Weights of a small image classifier.
Data: trained on streak pictures of flow and ridge fields, 195000 training examples, 49.1 epochs.
Rows from block 3, named by matrix and row number. Rows with one number belong to one neuron. Each number is 128 + 32 x the weight over its row's rms, rounded and kept within 0 to 255. All counts start at 0. After the name is the row's rms in percent of the matrix's.
# gate: MLP gate (model.blocks.3.mlp.gate.weight, 384x192), inputs 0-191
# fc1: MLP up (model.blocks.3.mlp.fc1.weight, 384x192), inputs 0-191
# fc2: MLP down (model.blocks.3.mlp.fc2.weight, 192x384, transposed), outputs 0-191
gate.216 056 [144 150 106 149 116 174 119 132 108 135 138 162 183 145 119 143 138 154 122 143  99 130 159 178 129 158 121 103 151 164  83 121 166 110 102 138 117 101 108 149 114 150  78  56 119 106 141 102 109 141 187 127 140 101 113 129 135 168 115 104  87 121 111 140 107 113 156  78 136  85 157 112 102 110 121 141 139  61 102 102 162 149 120 127 175 161 184 158 110 134  95 139 136  59 100 169 159 146 139 148 129 145 126 153 146 148  67 105 131 146  73  52 101 118 115 113 132 106 162  91 139 121 129 152 118 144 103  31 139 140 122 161 154 145 136  94 176 165  46 115 141  79 131 153  76 151  86 149  74 126 115 219 149 118 138  94  38 179  87  75 174 119  78 144 134 160 110  67  52 120 169 110 142 123 156 106 160 179 131 114 166 104 129 136 159 182 124  98 196 104 141  88]
fc1.216 060 [ 55 114 124 198  89 123 105 170 129  56 115 180 114 152 111  74 141 117 117 102 165 167 132 158  97 128  74 152 123 186 128 119 115 190 147  97 181 140 142 161 119  74 167 112 172 116 125 195 138 127 159 101 186  90 110 119 163 169 132 126 182  69 174 117 106 143 109 192 145 170 107 118 178 104 146 102 113 113 154 136 101  68 149 116 115  96 103 131  92 163  71 124 147 117 109 135 128 147 159 124  80 110 120 197 129 152 108 145 189 131 124 138 160 139 154 110  85 162 146 148 107 122 159 134 179 120 143  89 120 126 112 101 133 149 100 127 124  86 137 117 136 147 128 151 129 120 159  88 118 164 110  82 171 160 103  86 139  84 124 106 107  87  98  93 109  80 157 147 105 105  76 164 144 142 110 195  83 112  77  91  97 135 234 121 140  96 142 132  90 192 179 138]
fc2.216 059 [144 123 144 170 136 105 119 188 137 160 134 133 123 132 147 121 140 128 135  84 137  80 110 132 166 165 121 125 111  87 127 172 148 106 146 133 101  74 137 132 161 174 126 146 121 118 129  57  88 117  31 140  65  85 153 109 160  97  84 156  92 146 168 148 150 133 127  84 190 161  91 117 111 127  81 131 105 143 167 132 114 101 146  65 130  90 149  72 149 127 120 203 125 163 106 128 122 132 139 156 132 144 156  45 103 155 151 143 116 137 169 126 186  90 160 178 147 190 163  57 142 174 186 145 150 119  97  87 139 152 123 173 130 168  89 157 122  51 126 129 161 122 119 110 146 176 137 168 124 133  90 186 118 105  72 157 126 117 115 134  74  96 171 131 127 179 113 105 149 118  99 145 140 151 170 126 124 136 161  77 172 121 125 158  47  52 153 101 141 124  96  98]
gate.217 123 [114 167 105  93 173 137 117 130 180  96  67  88 148 112  62 111  83 130 119 126 146 133 133 107  86 104 126 127  89 114 174 160 119 165 150 156 117  95 110  83 173 121 149 139 195  82 106 169  73 146 142 116  69 171 127 110 114 119 162 178 152  79 195 140 131 136 143 209 103 152 143 142 180 137  95 144 141 117 203 118 192 137 182 158 106 102 100 132 151  92 184 128 103 103 103  82 146 107 159 139 136 124 134 118 102 114 129 131 140 102 127 147  19 117 127  68 154 134 103 158 108 117 134 156 161 126 114 167 126  78 129 152 142  67 132 120 117 184 163 155 136 126 199 113  90 120 186  47 168  93 167  87 108 178  96 164 121  90  79 151 135  94 103 115 138 119 143  82 115 128 143 160 111 159  83 132 168 168 102 108 141  86 131 138 162 109 116 128 135 153 120  86]
fc1.217 104 [148 152 106 139 103 142 125 168 150 146  81 148 132 129 101 187  71 127 109 107 146  91  96 101 100 125 165 139  89 179 184  90 132 168 133  87  68  84 128  97 135  88 151  65 177 139  52  77 134 128 104 105 105 155 164 172  86 149 153 192 188 109 164 119 136 137 178 135 159 100 149 104 105 206  66  88 184 158 171 131  85 115 152 165  98  77 106 104 164 148 113 183  74 164 138 120 143 139 173 107  82 129 164 115 160 117 107 173 173  87 131 111 104 142 108 147 158 124 192 112 119 115 147 122 122 162 119 152 115 121 134  59 141  81 151 130 142 123 161 138 108 138 145 144  79  97 115  91 133  88 178 161  88 146 157 152 105 147 122 135 130 150 134 100 158 123 125 108 207  98 187 182  89  82  84  89 164 106 123 128 159 152  97 117 157 122 126  93 131  96 104 152]
fc2.217 105 [188 147 124 156  81  88 151 118 124 205 171 100 107  87 181 187 117  92 166 100 129 127 119 149 176 103 149  99  78 230 103 142  93 136 135 153 174  77  82 133 149 215  92 119  80 143 127 152 127 137  79 136 208 159 119 153 130 160 129  75 101 172  78 128 175 135 105  93 132 115  84 165 158 134 104  97 138  74  98 147  91 137 104 115 101 163 165  89 137 126 123 143 146 148  45 115  82  85 121 125  64  88  97 170 107  71 160 139 103 154 138 156 203 138 132 134 145 146 149 129 135 133 166 104 137 122 148 162 122 156 150  88 171  99  86 110 125 132 141 131  97 167  47 120 141 134 120 144  98  73 131  80 152 112 138 145 157 167 185 122 124  99 170  99 156 103 148 178 155 146 119 111 119  90 131 135 121 108 119 153 126  90  74 134 133 131 148 114 120 115 138 123]
gate.218 028 [ 85 105 142 113 152 129 134 109 111 143 123  88 111  99 120 109  82 121 151  99 130 159 135  10 122 142 138 118 148  94 149 171 158 130 144 152 118 105 109 156 148 103 137  71 153 167 148  64  65 151 139 120  94 111 130 174 130 134 139 143 154 165 126 147 116  91 124 142 114  93 160 141 134 111 153 125 128 165 121 113 197 124 144 175 129 147  89 130  75  40 202 214 123  76 126 149 119 167 114  76  97 146 103  76 148 129 107 130 109 125 127 110 126  29 114  84 154 143 113  90 136 112 146 121 106 156 106 122 120 156 155 130 123 124 131  57 136 132 126 227 138 180  65 144  65 121 105  88 147 123 154 114  69 124  93 199 154 137 154 147 132 160 141 170 134 157 124  68 101 110 171 137  84 110 125  96 118 122 119 149 120 104 114 162 125 182 149 142 207  90 140 144]
fc1.218 027 [151 127 145  66  99 102  95 147 155 140 129 165 111 147 116  92 180 119  94 120 145 207 178 107 146 189 221 142 121 116 146 128 101  88 144 139 184 120 141 145  71  66  83 140  86  64 129 166 128 111 174 117 115 149  92 107 161 132 127 150  90 109 133 151 143 101 125 150 108 176 148 135 133 104 140  89 128 109 130 120 106 184 127 187 130 141  83 147 103  78 178 135 116 108 118 142 156 169 174 121 204 113 147  88  93 153 115 105  30 136 116  94 104 161 161  86 153 157  60 144  77 103 161 150 128 127 134 143 126 155 187 155 129 126  87 171 125 143  40 119 104 114 119 112 107 135 161  86  88 136 142 120  97 120 187  89 169 152 117 145 143 101 133  95 116 119 143  96 140 135 158 105 157 170 118  99 104  79 104 150 128  84 156 122 207 191 102 131 106  88 119 117]
fc2.218 025 [178 154  88 170 127 113 110 152 176  85 135  42 131 122 183 110 196  87  94 124 111  89  88  88 106 141 165 152 134  95 121 116 117  66  98 131 182 150 119  76 152 142 123 181 114 141 173  91 129  95 112 122  54 154  86 136 106 145 120 104 108  81 125 122 122 175 134 183 112 146 162 153 110 139 180 137  55 118 102 143 169 136 112 136  95 143  99 135 137 148 118 104 217  77 149 160 158 171 128 141 175 118 130 110  97  83 189  98 147 150  96 113 113 157 102 151  57  87  91 114 136 124 122 112 137 121 143 135 172 127 138 125 106 134 123 147 122  84  88 170 160  83 105 145 165 137 125 130 137 127  83 102 169 129 116 188 140 113  66 159 166 109  94  96 105 126  79 133 144 210 126 135 180 150 154 146 175 140  95 150 143 124 196 101  51 165 174 123 114 111 139 145]
gate.219 031 [103 104 142 172  91 149 111 161 110 147 142 170  91 143 113  97 106 130 162 155 114 115 147 119  94 105 120 139 132  76 126 160  82  91 125 134 141  75 126 124 144  89  98 197 163 103  90 124 131 121 160  95 112  88 104  81 104  77 146 108  82 148 120 117 106 112 115 166 179 156 105 166 122 114 130 155 205 125 131 128 155 125 168 108 145 159  95 107 159 129 217 117 133 121 115 139 105 150 160 133 202 149  55 130 114  97 184  88 151 131 132 104  81 106 121  71 230 158  65 122 155 194 112  99 141 125  96 123  74 130 162 128 129 151 135 135 134 140 249 110 168  82 159 142 104 154 178 100 159  91 208 168  75 140 137  78 154 118 116 185 124 132 125 117 163 137 109 107 122 152 140 135 127 199 131 140 141 176 113 122 133 133 129 147 127 148 107  84 111 164 166 141]
fc1.219 036 [125 152 105 129 140 119 165 114 119 174 151 221 175 166 118 166 165 160 103 107 121 155 108 140 112 127 106 118 150 196 125  77  81 120 130 127 165  95  75 146 109 129 171 151 104 193 115 156 167 117 125 126 230 146  69 131 128 157 109  52 125 102 131 138 100 150  94 122  88 134 103 149 135 122 101 116  26  88 124 139  51 122 103 116 138 141 131  85 146 139  58 134 121 147 119 150 123 116 120 167 111 121 105 137 185 131 139  95 122 134 163  84 196 163 133 153 170 143 143 114 102 141 114 133  56 141 124 154 111 115  73  78 116  87 139 193 161  84 225 105 103 210 115 113 102 148  98 149 113 105 147 128  90 134 146 104 143 134 141 144 140 131  82 122 169  64 107  81 116 119 145 120 147  73 167 157 134  85 109 127  95 136 138 120 135 153 158 114 121 151 161 158]
fc2.219 027 [108 121 141 120  96 151 145 132 163 135  55  62 119  97 159 130 175  88 140 146  74 105 127 180 127 133 128 191 110 126 109 165 124 103 125 129 183 126 189 115 161  97 105 165  68 130 145 134 121 186 171 128  88 142 111 145 164 127 148 141  91 116 154 125 153 101 157  66 148  85 149 144 104 109 167  83 138 123 217  90  65 160 112 144 140 178 146 143 141 116 201 187 202 139  90  71 133 156 180 147 203 135  68 148 122 157  99 108  91 114 154 168  83 157 138 107  91 157 108 114 130 100 125 104 144 139 100 150 121 118  93 126  67 159 142  92 145 112  76 133 135 124 120 116 164 156 115 175 127 118 139 152 160 121 122 156 125 124 162 111  96  79 156 140 125 133 139 182 114 200  60  54 140 159  97 129 145 114  97 137 125  87 105 122 109 132 184 128  54 136 122 134]
gate.220 018 [ 99 145 127  93 164 113  96 146 143 119 149 120  44 154 136  99 154 130 101 165 119  97  94 117 127 135  81 116 101  78 123 147 132 122 172 119 164 108 159 137 174 120 131 118 106 124 129 133 107 123 107  59  82  54 116 119 141 167 147 148  88 101  91 130 114 169 125 219 184 166 125  95 134 116 189 169  84 153 146 153  93 114 122 184 117 118  93 130 140  91 229 142 115 134 109 111 116 170 106 132 142  92 171 111 132 132 154 124 126 129  77 165 141 100  80 110 170 153 120 161 143 198 135 166 134 171 130 105 125 162 139  98 174 114 155 163 134 128 205 130 119 120  78 159 116  90 109  86 195 135 187 104 150 105 124 182  67 150  78 134 151  88 117 156  72 139 136 108  79 140 136 108  99 186 123 185 144 101 108  53 131 125 169 153 102 100 150 147  68 125 131 163]
fc1.220 020 [108 147 169  51 131 142  98  78 148 200 170  78  88 144 133 103 132 108 128  92  88 119 154 130  89 142  62  93  82 128 126 150 110  91 122 148 147 107 110 112 161 133 143  96 173  93 155 109  66 144 133 110  17  89  87  95 128 113 153 160 155 171 107 129 119 124 132  93 121  70  92 116 150 159 128 164 149 167 138 121 122 113 121 149 147 137 113 219 144 119 172 178 120 175 137 145 117  88  82  92 104 175 161  71 131 135 155 106 216  97  97 170 164 165  80 104 212  99 101 105 137 152 152 146 224 114 127 150 125  83 112  97 135 155 126 118 100 168 150 137 151 101 117 132  85 162  74  95 143 146 131 128 180 112 107 124 117  99 108 152 109 159 166 134 136 126 104 138 113 134 156 136 132 178 113 139 123 133 168  95 115 150 150 136  96 130 112 180  60 148 128 162]
fc2.220 017 [ 92 159 125 114 138 160 130  93 108 126 120 159  80 116  68 143 110 146 137 101 153 198 142 121 156 130 105 155 108 143 167 120 133  81 107 125 144 130 106  93 110  93 106 148 163 149 173 125 126 177 158 161  78 133 189 115  79 109 133 146 122 176 118 132 140 136  91 106  53  42  51  71 150 148 146 111 141 104  82  65 104 149 124 146 164 165 114 132  85 117 129 115 113 144 149 153 105 159 101 132  76 154 149  60 113  91 124 104 130 167 117 141  91  73  98 131 228 131  59 101 154 156 102 157  97 117 111 173 170 138 217 166 133 131  73 117 125 117 125 113 162 144 103  99  97 151  90 132 144 147 148 148 147 143 136 142 186  99 111 134 175 153  96 164 161  99  91 110  51 157 165  90 110 165 129 104 137 142 183 133 121 188 126 131 139 123  56 153 166 116 143  99]